Weights of a small image classifier: 111.3 epochs.
Rows from block 8 of a small image classifier, named by matrix and row number. Each number is 500 + 50 x the weight over its row's rms, rounded and kept within 0 to 999. All counts start at 0. Numbers have three digits each.
After each channel's rows are labels from the 100 images, of 14848, where the channel reaches its highest value: "responds to" is what is common among them. Only what is clearly more common there than usual is listed. The data: seven-segment displays showing three digits. In brackets: how many of the 100.
# conv: 3x3 conv (model.blocks.8.conv.weight, 192x192x3x3, each kernel summed), inputs 96-191

conv.125:499507479508462524498385523498471463488513515521495494467513490486497481486505488494528556519502497499492485454428422415537550491491534524538470499588494507452473407555501500515495502423567489509692528474502518505443482550467518500820569444718492506499422465493514500462495491508484485484
responds to: the digit 0 (74); third digit: 0 (72); second digit: 3 (30); second digit: 9 (25)

conv.79:545443480486414557453477511495436474560469506492469463509490498488473472476478442508518496493496505440467477451455478398543486542522534499501530503605492520420500443447437482510520497511553503466616488486470504512486504589469475482815596449686499477507476492564509490405494477482465523492
responds to: the digit 0 (83); third digit: 0 (82); second digit: 3 (32)

conv.179:623531501532482500490483518526464460482505486462501518532624468534494616550503494539405501483460676524577428512486467534507531594517530586508528524489475507504514522496516599486524509429512510497502523442488545513494530499481610512585512490476466508433492522508521515489384494455537526520
responds to: the digit 1 (89); third digit: 1 (89)

conv.144:489484488498482446513513500489487485509498487495493510635560483492497498500541486545611487477450496496503491507778633717451484502659500464480505490459435504430472465506496539540474496637518499490494501506509500466506504490534481503508544436457498486549519486487495435562541501482481557479
responds to: the digit 7 (65); third digit: 7 (57); amber glow (45); second digit: 8 (41)

conv.112:548495581489473493516571498488476507473533553495536570457525484364497512490469548495513523473506509496486505495512487479612468495497637469567576605455450556547617509520519416456516526498515575488482504518496598592494637561485473520430461678608517543460507482556551546482451467512465469546
responds to: the digit 5 (60); third digit: 5 (55)

conv.162:522515608483475530500581495510474506497501530467601530554514502511531502548481533527578547488532505524494551501472477505670573506509572540514512593493491535606596506500510495494623516511556539488534514481499504624595506563493490511436586581606512575432502491599592584510471480515519520601
responds to: the digit 5 (59); the digit 9 (58); third digit: 5 (51); third digit: 9 (49)

conv.14:516500468524489488478498493506482519643516498494478505485478513620472475489726584555405494502519446480455499488481482501521501505442424667493421557493468520461499508524509536487491494482508498517489498502494490451457497483677504477527490508513496646500443497500611448506490491508731488630
responds to: the digit 5 (70); third digit: 5 (61); third digit: 6 (39)

conv.69:402520506484492500660491465482550482570502606518466458498549502501477544435493474477436576489513536506568456514454426433454454528599682580504537491491604542527466472508479520504695492486473503437544431494501492551477470566416554473501494481487562500491459465648575487507533543464494565516
responds to: the digit 0 (100); third digit: 0 (99)

conv.66:626592527497500483489477466580495488483519472505541499568499490490471484457501503457500541507574422477494475513509501502494516441506493487427502459484489478398505575511654531491462501507502477483461517487484496441435541491494495500482492498550530458494484510489468478539459513493511526440
responds to: the digit 0 (100); third digit: 0 (100)

conv.82:507587510485468452478525497498284538492605548432544507467501454555525462570513415566559454493405486524486592486542526527555587439499486516550511490418446507564592477512511459484550582495482470462506557438403504498569479508461460577512496609448486488503546485517536602452489393549484510499
responds to: the digit 3 (66); third digit: 3 (57); third digit: 9 (32)

conv.98:480488507492498499548479464413452463439566505448480455561604527481442497448472486513502517498495510507463541511578487521454478547520524516489397489457449425525472495436438474426498480422555447495487494491436369496461352475535490444529549440486509491589536436476514442493448399520474597504
responds to: the digit 7 (64); third digit: 7 (58); third digit: 4 (33)

conv.76:557504542472474502435505509502482499567499476494500504493591470502483543491490512480477562510561588511662506512453457411498482553453563524555498530510540541478509491559503493454470481470467515503503495502494492561531518481462522528513495501493481487421495505565501520452434496475473497520
responds to: the digit 1 (81); third digit: 1 (79)

conv.84:503538544538480458533575618514485497464525506519507593488493507443543484523430432472535503605483457519392535499523523498517618458557488366514531524429472548469536559550537533479481556591496485548379539514473691531514486424469455590557458473429534395485473492529388536502484464612401493473
responds to: the digit 7 (100); third digit: 7 (100)

conv.148:483364488463527450517575482506416538378527447494459513460405520434394495655495500455453512645497518531527537524510496531522578468551399501496415497504427436498471494488489442544331541547468488524484497529506391515463510523482462519480419512473494426495470508528477557486553483505527494433
responds to: the digit 7 (62); third digit: 7 (56); dark on pale (36); third digit: 2 (26)

conv.28:421483506479503493443500641497472486433483488491485508485442481401527522503460474428480512506506501509430481486487492499548496480476546502535768555478446605569519458535505494491460432499518681543518499498494673493463791503496429589507523514490494525467488498518512512499493482498439470529
responds to: the digit 6 (80); third digit: 6 (77)

conv.110:463490485488466488464486499498414480525490477482503498630616483496496481507474482496646467489476522494531507489720754646461464476561419509486492499465477530483477503515496528553507496664539502469494506495464485497506513533558496500493543426491467520564536499524496445501554476470500550499
responds to: the digit 7 (72); third digit: 7 (70); amber glow (37); second digit: 8 (32)

conv.2:496585579568532527452504563486506489463509473534491486463485503468493497603476488428506517402495473427482452481492491505504502487491424320587636528495522582579564500470567476531485592481484579520509543486483647475425605503492501657500508492509498531484455498524491526469540503533521491460
responds to: the digit 7 (100); third digit: 7 (100)

conv.153:509454484500650438451603478514459633532499526540485539567481515565589500578471635516520473427490561518478630482511465498417507476499499533497467531461480530451587477450528439511519554542471498491442498543552444474514500463535493458322438710504505522487519452499420545506480451464547558530
responds to: the digit 9 (60); third digit: 9 (55); third digit: 5 (45)

conv.173:645482575540494478442501488511477502474498359532582579523517501509504481461521502484506558507661450517489487541541492514504504454433452504366500450508474453523508528494624533487435458545519431505420601521495491436458571491513505496464504500553467459522452490343502496509506491481532509526
responds to: the digit 0 (68); third digit: 0 (62); third digit: 7 (38)

conv.15:482503497388497489597475478459498439539521515422487472519584376466489450446469508508551551486518493423487466498553516544438442435621480538597422508503442489642441467438478484476504503532593481480468448488497491555522419571494443464470503453506499567528561444601558483447611483505472590513
responds to: the digit 6 (71); third digit: 6 (66); third digit: 5 (34)

conv.94:488522498527531514420472528568519493507536427458414539415466539468522479529424509517489503426391376582438370458477489491524506442326458500492498524501424469429493465493509470441507479439522505499456488422529545462512556443516484520485524563536418504562510378480509488418442466512528480526
responds to: the digit 6 (92); third digit: 6 (91)

conv.105:479699555433401511501431490472378448455409530489575508464446542503533497511502495510542503492493478482523464469486522485527437494493573509497549561613461577476448503485393461514538504480414491447542473490434557586488501664541474577521508496559492473480493497555494471455510422470510459511
responds to: the digit 2 (62); the digit 7 (58); third digit: 2 (51); third digit: 7 (48)

conv.187:480509525517487488461482557490458496509508512488539490482495493345524565524317448473505457507487548498420497472506499487534496518555641523533667575502493646480488487520512486501486485508490567478556502486483698529502757542464487586540503455494495534489492494515507513464499500508401444532
responds to: the digit 7 (63); third digit: 7 (58); dark on pale (40); third digit: 2 (28)

conv.130:506558469510525499750490493530483412559516502512535503511565415489509499495487627460441568551465507519532454512418458476464494488572527459489508475429531459506456512444506468483543521443442479511521484513604511525478479575454510509506496457474594498463441505633556488560531521467508558493
responds to: the digit 0 (82); third digit: 0 (78)

conv.188:515481504510497500497496515486455492443502519483472492499551492482513733496437432480487475479487680490569477453476499496493497522498785496501683496495493525503505478509502518509498484488505574501473495510484559478490607482494460481498498511501517504467477482487501504490501490494456504497
responds to: the digit 9 (59); third digit: 9 (45); third digit: 8 (31)

conv.62:589573558503495495519492519498475495524491525495481495552599484499548496491448471583540500501468474479474497470519507511559484476491548554480668425516516546494453498547493478484503568412476488441485496492491606566548611626487506561525505620455500504473471494501568589491502502518571515534
responds to: the digit 2 (100); third digit: 2 (100)

conv.31:652635551490507468496500529496481494545505512505561488549483488620444464530602539709544485494491459481469495507493456521457446487497507666498536477441439518452466566585506467501535532493588487484440488527551516464472461489651495488454514397460550504437469532434480472480496460525624517518
responds to: the digit 5 (67); third digit: 5 (63); third digit: 6 (37)

conv.45:512473539461495499495450704481476470541468487471630495510498475482516481518529536476587498510492392490445489512499493515510519455481431501536535557468412684525492481642583421496484524561526702482489499506498667485445560504516473640528481478468481608494488503580567543500498483485522505524
responds to: the digit 5 (67); third digit: 5 (61); third digit: 6 (31)

conv.191:628503526492502467446493609409518422516467467462535545533541496490569492546503476458487570534557418434477476451496501485489521434549366434473446454495529561470488562488461511489426549522584490501447424423412518427446496578452456545493492490552559486498470450436395517490457482480496503488
responds to: the digit 0 (61); third digit: 0 (58); third digit: 7 (42)

conv.175:413565506493620576467504510482495499526492492476447494470457414432511507479468521492491495530447407472447531513524555601499535418507522509529477530544451489501492595523454456537503459535476508594465494381430504506461500534597468508452538490525498529479554497499501489529518499501479479549
responds to: the digit 9 (100); third digit: 9 (94)

conv.1:492518492496534498477502544467517475482496497541503503541635499514516570507529458510495436515515632506656498482444405496490467589466565518499492519528651512497499516467520501597503480465524542496528506560507539501507567495468593497477504484496508529466494487432524503484530529520498593506
responds to: the digit 1 (89); third digit: 1 (87)

conv.95:462526568484482516479640607547503518489440510505513529469379441462503485491509456417485574502473438504408564529503524503502556418434431533501400526457433510553573504461483458456519617460490424534403523482513349527545431479483505398432556562562515557518445459592492592453487474548486516520
responds to: the digit 7 (99); third digit: 7 (99)

conv.123:542492514452503494498436502510501481544479509477455507540499500489400502543529496524476489749458482519425487516507471444491432426625425501477449490411459513496432481573492476473489474628510456537484502455490561474483525457464417467524418448436516509426480464540495480535500492457529509511
responds to: the digit 7 (89); third digit: 7 (86)

conv.59:513497526478524491480523546487474532612495501480490506514493500514434432494619650576511457508488430473462493489525515524507472489476438587488479614494465571528483477557484501538495501511494508452478486513517489491498494489738474476493492502461483622505484449515492486610466492532657494630
responds to: the digit 5 (76); third digit: 5 (71); third digit: 6 (29)

conv.32:487460527500510454500589581497486526529398489450487514553479471547582470528473514482538509546473411484441562497574514526539584434536497479525501506459408494486524468498495529465492529521476497456471498486479593521650487514498426519511416504511454490457531439629494541516546440541464493495
responds to: the digit 9 (55); third digit: 9 (53); third digit: 5 (41)

conv.157:413395459472495539517471506532494502453557506486490541514460462490468488525500496492494534539395460506493479462499455460616499478508550493377498479568496387449520458445500560517446462508572443489543555484495550518465510446485485507802576527553461503488495521428462496458502473466493522541
responds to: the digit 0 (95); third digit: 0 (95)

conv.23:472504504545488523487507499523496496493539500518466492479524536498481778491462506480436470412514692515464491541463528512507480582493698560501485519515476516510503537494512504493506484463497529486480505502472444497506524465478431463488512488506484534527498511461520495503484506507483493514
responds to: the digit 1 (68); third digit: 1 (62); third digit: 4 (38)

conv.52:371524389501574441532436471485457476549492456464438476394455511452534508502545615486439565445460466428460494545382473473391487512564443514400514453449437484500421412524465495505492497463498476546442399509480479436468422449556469505710592491499508515483462484528493475494443455484500496562
responds to: the digit 5 (83); third digit: 5 (78)

conv.155:514503483377480510570560502477501511523534534506499527512565507479492508492513599505517493488538504476494508598514426443438506479530551502505486528538504512508552519503512469499598529509523504483469474503492490580554505522568512487389465562501539524484525513536495506543503586516488517588
responds to: the digit 2 (65); third digit: 2 (57); third digit: 5 (40); second digit: 3 (25)

conv.96:446510414486585504464486421473550491481542412513504481468484489335503509513389573345472490495509462485447522508480532524506464450438484306437473458480467487423526489472499501532438465437465422531462462494503509472492472462444465500472534593505453471508520512472392479555483469470410477524
responds to: the digit 2 (81); third digit: 2 (75)

conv.61:522467439500472455481417468493472497538499472479461431487529498481454504482495533497511367467490506473484486478431394407390477505450505496464446467471450492489501482591485378456487457467520484493446473498476473481494505568442477478410365493568480477463504484547494483435410460557465448455
responds to: the digit 0 (89); third digit: 0 (88)

conv.121:480492504497435629454533579500496512476483558470511533510480545538525494451435471502568476459597506478475514470477413532513521552490535486503497486636442469539508619412494507480517487454479488423514504474465492511508485504471470457470536565418416496494458528538503511469469516539483473493
responds to: the digit 9 (100); third digit: 9 (100)

conv.127:490488514498474469373524513546409584499519562515638584468462536494577450501412469443474493505431519542458588523484505508531492488532553495507627515443380510510538456568545377463437446508521529507436520531537616512500656511483439529508478538519564489504498439463469532500436464542486472455
responds to: the digit 8 (100); third digit: 8 (100)

conv.132:508501487506502465550353489440479448483430494476479481413514487474481495496504446496421457486470527430507484437423497466459465513526620524463504406502496453390482492594460507478494446512479443466497471429491494671420496506499457527495465391444483440461415468385490455433423496423516480442
responds to: third digit: 8 (46); third digit: 2 (26)

conv.116:510495499512494558519441516512469454477414510497485452555501469461506489471517501497420548491494461512475455465477456495507526540486512520503478497585491524415465507513490515525454481447605510523691509444477472493482485511501509502810551447735508503507441478468522483469504486470499504497
responds to: the digit 0 (74); third digit: 0 (71); second digit: 5 (29); second digit: 9 (28)

conv.164:526482492495521497474502509502450473475524472478502497586504468495514501515474486478614498511448464518498490493746715752475510492633477500476523487472461492497489468500503549629491490573495494525505494495458535497497469488491512497459489468495509490546599484495493499498518494475498511487
responds to: the digit 7 (67); third digit: 7 (66); amber glow (35); second digit: 8 (33)

conv.33:545490433387488449526481490528444429411492494449541444563549465489493506420460481436496673516492480508513489484466440418490436474429425491519525493487537468431500470605489470479493426498436460510510432448479494531498496497436518484556479490511559472423457504510480468413488475487429506431
responds to: the digit 0 (100); third digit: 0 (100)

conv.9:448480439451428491474527498493511560538553413477482527496484526433513525456497544519514496444465515459462525489566526537554509440549555520479500536484482518553564415504475469511441488623513537488473491524563507439522493422626547487501494631397414475482539446454503505534487523483447488540
responds to: the digit 2 (87); third digit: 2 (87)

conv.24:473565471487488485506492577494418489538436447453543493514514488493592505500482480542540459536446479507444489468484511513504545591588530521461792496604475536488478474516493523532498583502488568493544471504479519526487556504512496661632468467460471462521473457477485493433466429585553491466
responds to: the digit 7 (85); third digit: 7 (83); second digit: 1 (29)

conv.22:517417561541483486509380443561502601501490622503526551476474487550529496575544468511442504406497485405507571513545505518529516433448515541499513508414493527593567516644514418502652577496505533510447547495487512623665513510496491500407476533466493534458551475562539510585483514510517497517
responds to: the digit 5 (63); third digit: 5 (54); third digit: 9 (45)

conv.160:527466499511496458463445491426399469538487448462484453549562444553561472475480514533576497468442480483469565405601508607463512479545464457481494484440512505485473503618443538413520553548458459487435469411433471463660498530516504470267578552438484501521538449600462463488523442547464534524
responds to: the digit 9 (74); third digit: 9 (72)

conv.117:520460505475532600516488523476403484472422515454503495535599494444531545501444476539539479447491485497459546509648520570553510525531507495477453468595400482504495519517476543596479535614508512484499493445496453501566468458512447449527590463455505459540598515539485494531572438591470598445
responds to: the digit 7 (54); third digit: 7 (49); dark on pale (48)

conv.86:434575600491443494425482519482504421492537504484642492429486501471488520482491488507556490497468518471484474445404460490530478486513750502574498506530468496479447505427486509504484586473552523482516513486499509706543492562503489510560527423549457519485500482425538480486511483491529532589
responds to: the digit 4 (98); third digit: 4 (97)

conv.8:541414530536475456446617453543404615506537497454553636506548592504529499645468476547462483518492529653518620504534511558512530594551489508511462508455487494514571513488526506491618546535503477459531537580516468565628454489503486507463407539438530498525471502472485550521444455496475464468
responds to: the digit 8 (100); third digit: 8 (100)

conv.139:533607484489521562480552476488511496549497497528514450536504513663502462541495594570512503419556468493475483426581511540486488440502541470571501495557464483499556543545504514501574506496511503424501477481486458568668500486566457491469538671542487530442526548499505504573419480511676477585
responds to: the digit 2 (100); third digit: 2 (100)

conv.183:473508465395487494449483481476510510510483443496413433547579516500512573481558537517522520446459524475595613495521569523447434567398444552463464491448526479487475466487452463496463475381579468478514495542500456416520505604551444497530484536520513503518505488585491511497490459496524642532
responds to: the digit 1 (61); third digit: 1 (56); dark on pale (36); third digit: 7 (30)

conv.30:597426441482496514442510539533501506509459395562492566516541580501542487496512546473512283494656473554499509530459461505476510492631494480499543511514510566617480494477568477488451458504614547502497498495488532370440652537451487601456498519526617514483485456389509505511498509486498499514
responds to: the digit 0 (95); third digit: 0 (95)

conv.122:580478472533513493504481502510485508558490516476455466526498493567488394562474461614501567475602359498458516469527511498506528440520424606570510598493490595612480466615489542511522493502506603482480517448488483498536520487557492494491500488486496582443503488516756484454500489497600519538
responds to: the digit 5 (65); third digit: 5 (63); third digit: 6 (37)

conv.37:497504523497493444555630428535500524533540496565507517493487544501480490535561565507489522482512418468496563551582549468567466531524500410542448539436470521548556516553476435466486490598491565501480449513523457584705474554534475413476429515496584564487537457549506461546543501462554507654
responds to: the digit 5 (57); the digit 9 (53); third digit: 5 (52); third digit: 9 (48)

conv.90:442498517500478469503446496478495473401488413461426432472482506462511491439487496499467481458475475475490453489477453455402458516375545499538547507489464486431511495502495470459485442426555530448487392497506496738591516522425500502525454565516429558474461485424540477502481494435462452551
responds to: the digit 2 (75); third digit: 2 (73)

conv.85:481502426486464483454447473470501453479388394493485445590511484463463476458445489479533469438464593504546440477580554653462465509474494505416523441451496482452467494478420488637470477510560497502444502503505394490474521467524497551556567436475484527530513489467492496519596497486409558387
responds to: third digit: 7 (47); dark on pale (40); third digit: 4 (36); second digit: 8 (32)

conv.65:431491412480474522496502464497484473503485456484463458571573479468492571415461496511525463512482489468467499508564549544456483536593496492480450482464459458561452444588480525538499447582565449491488431472463445493521437549525635493494518477430509485535523484478478459529523438502488545493
responds to: the digit 1 (93); third digit: 1 (93)

conv.152:527425528450444507445571579500496521470595430482521509626675485432543532470515538438590446494499526504534570511618482576514506521572464484564512516500450634511484429490503434492461495532520546491440477499492550492494586445532530553471576489559467527520517498441503472475428522510479558477
responds to: the digit 7 (55); third digit: 7 (50); dark on pale (36); second digit: 8 (30)

conv.189:490503489485495504494499521499479503452496497497495485509510489475552613491380499498509497492496628498514498504535521515511496488495810523495698516479479563511497497531485469463486480502512620498498495510489602498500696488493479516488510490499501504481505496516486516494492490510425504515
responds to: third digit: 8 (46); third digit: 9 (40)

conv.83:541463435502477524459491471505439491500532483475416483437408501499485489459472471524503468496451506491516501487483432456482519479507584535387447459475446484499495496613473488388456471501437326517454497476397373491523396411470439437540474492487486479502498473358436492456460481498529486467
responds to: the digit 1 (79); third digit: 1 (74); third digit: 4 (26)

conv.57:467541400463503523416491479433520445431601513473466491492516500438460535494427371467461442522463539399547473446521500451466483509487503495369482487502487446383440502510496408468436482489381399505474461489487495424556504455411429503457501503480474442478477414449401516536461512475345537450
responds to: the digit 1 (91); third digit: 1 (90)

conv.182:512422495578479511471510491606453535505483623538505579521410499466520511523487427471511488486447630665468570528524473448485484585570432493467481518479436471471495527544570562437454490507366463454479565555556567510478521589416440500511484428495587494526497551489478484443460465465439546487
responds to: the digit 6 (61); the digit 8 (57); third digit: 6 (52); third digit: 8 (48)

conv.75:516453466493486494402489479499447498452393477484488491546479522488497464522495458458498429484500492502406539497480471499447396425540428278479514461468427513435431474605500491489448486475482478467457483509439485424465557504487473448453468439460494410515509455550388478479458476509461514500
responds to: the digit 7 (58); the digit 4 (58); third digit: 4 (53); third digit: 7 (47)

conv.142:473453459505506495446496535499499542589545468498507478494532510579505491491603613501428485512508493503473530502493408494569495461463529575547433606481489543636574495569494505496519434495512507484510500505483495508603494468524460489489485678580489585513500474448618516577486498509561561723
responds to: third digit: 5 (45); third digit: 6 (28); third digit: 2 (27)

conv.10:524520447472478502488399468457475460582523490481455413515544558510420464339503533497438470478484498483492457520459454474400478424474461567458468511468486489507461409582457515393492401371556543501415472459469471440488476643536458490423558414524492570503569490542513490463495445432506534535
responds to: the digit 5 (67); third digit: 5 (60); third digit: 6 (40)

conv.27:449489495506442490509524542497407555473503316481446504541487465536571487464444533520578507409482492490479535497449481505543462474455423504499488517489446471478518550512500478522520373436502487508578503492496532522520486482487498483561682616556397496499488523490489538541569432667476537519
responds to: the digit 9 (98); third digit: 9 (94)

conv.99:444583564447495594427477485473475470518471569463541463518511463482505499431482525475454432481565519486529482441468455490476459527420557470552450575609509544522474556497469523491510500474527549477670461392460491485488496615492468482593486471584461508488454458494527382460428393476534454470
responds to: the digit 4 (71); third digit: 4 (66); third digit: 0 (34)

conv.38:499477515404485486510448476489467494608518490494496557534403512511531458453614550551481543488453411450504528516495510474516489515506481621475409617497490548456500467553477483469531486511631481472498485541493465524492461508658479477556469489502520665455481492477604489590526480514592500603
responds to: the digit 5 (71); third digit: 5 (68); third digit: 6 (32)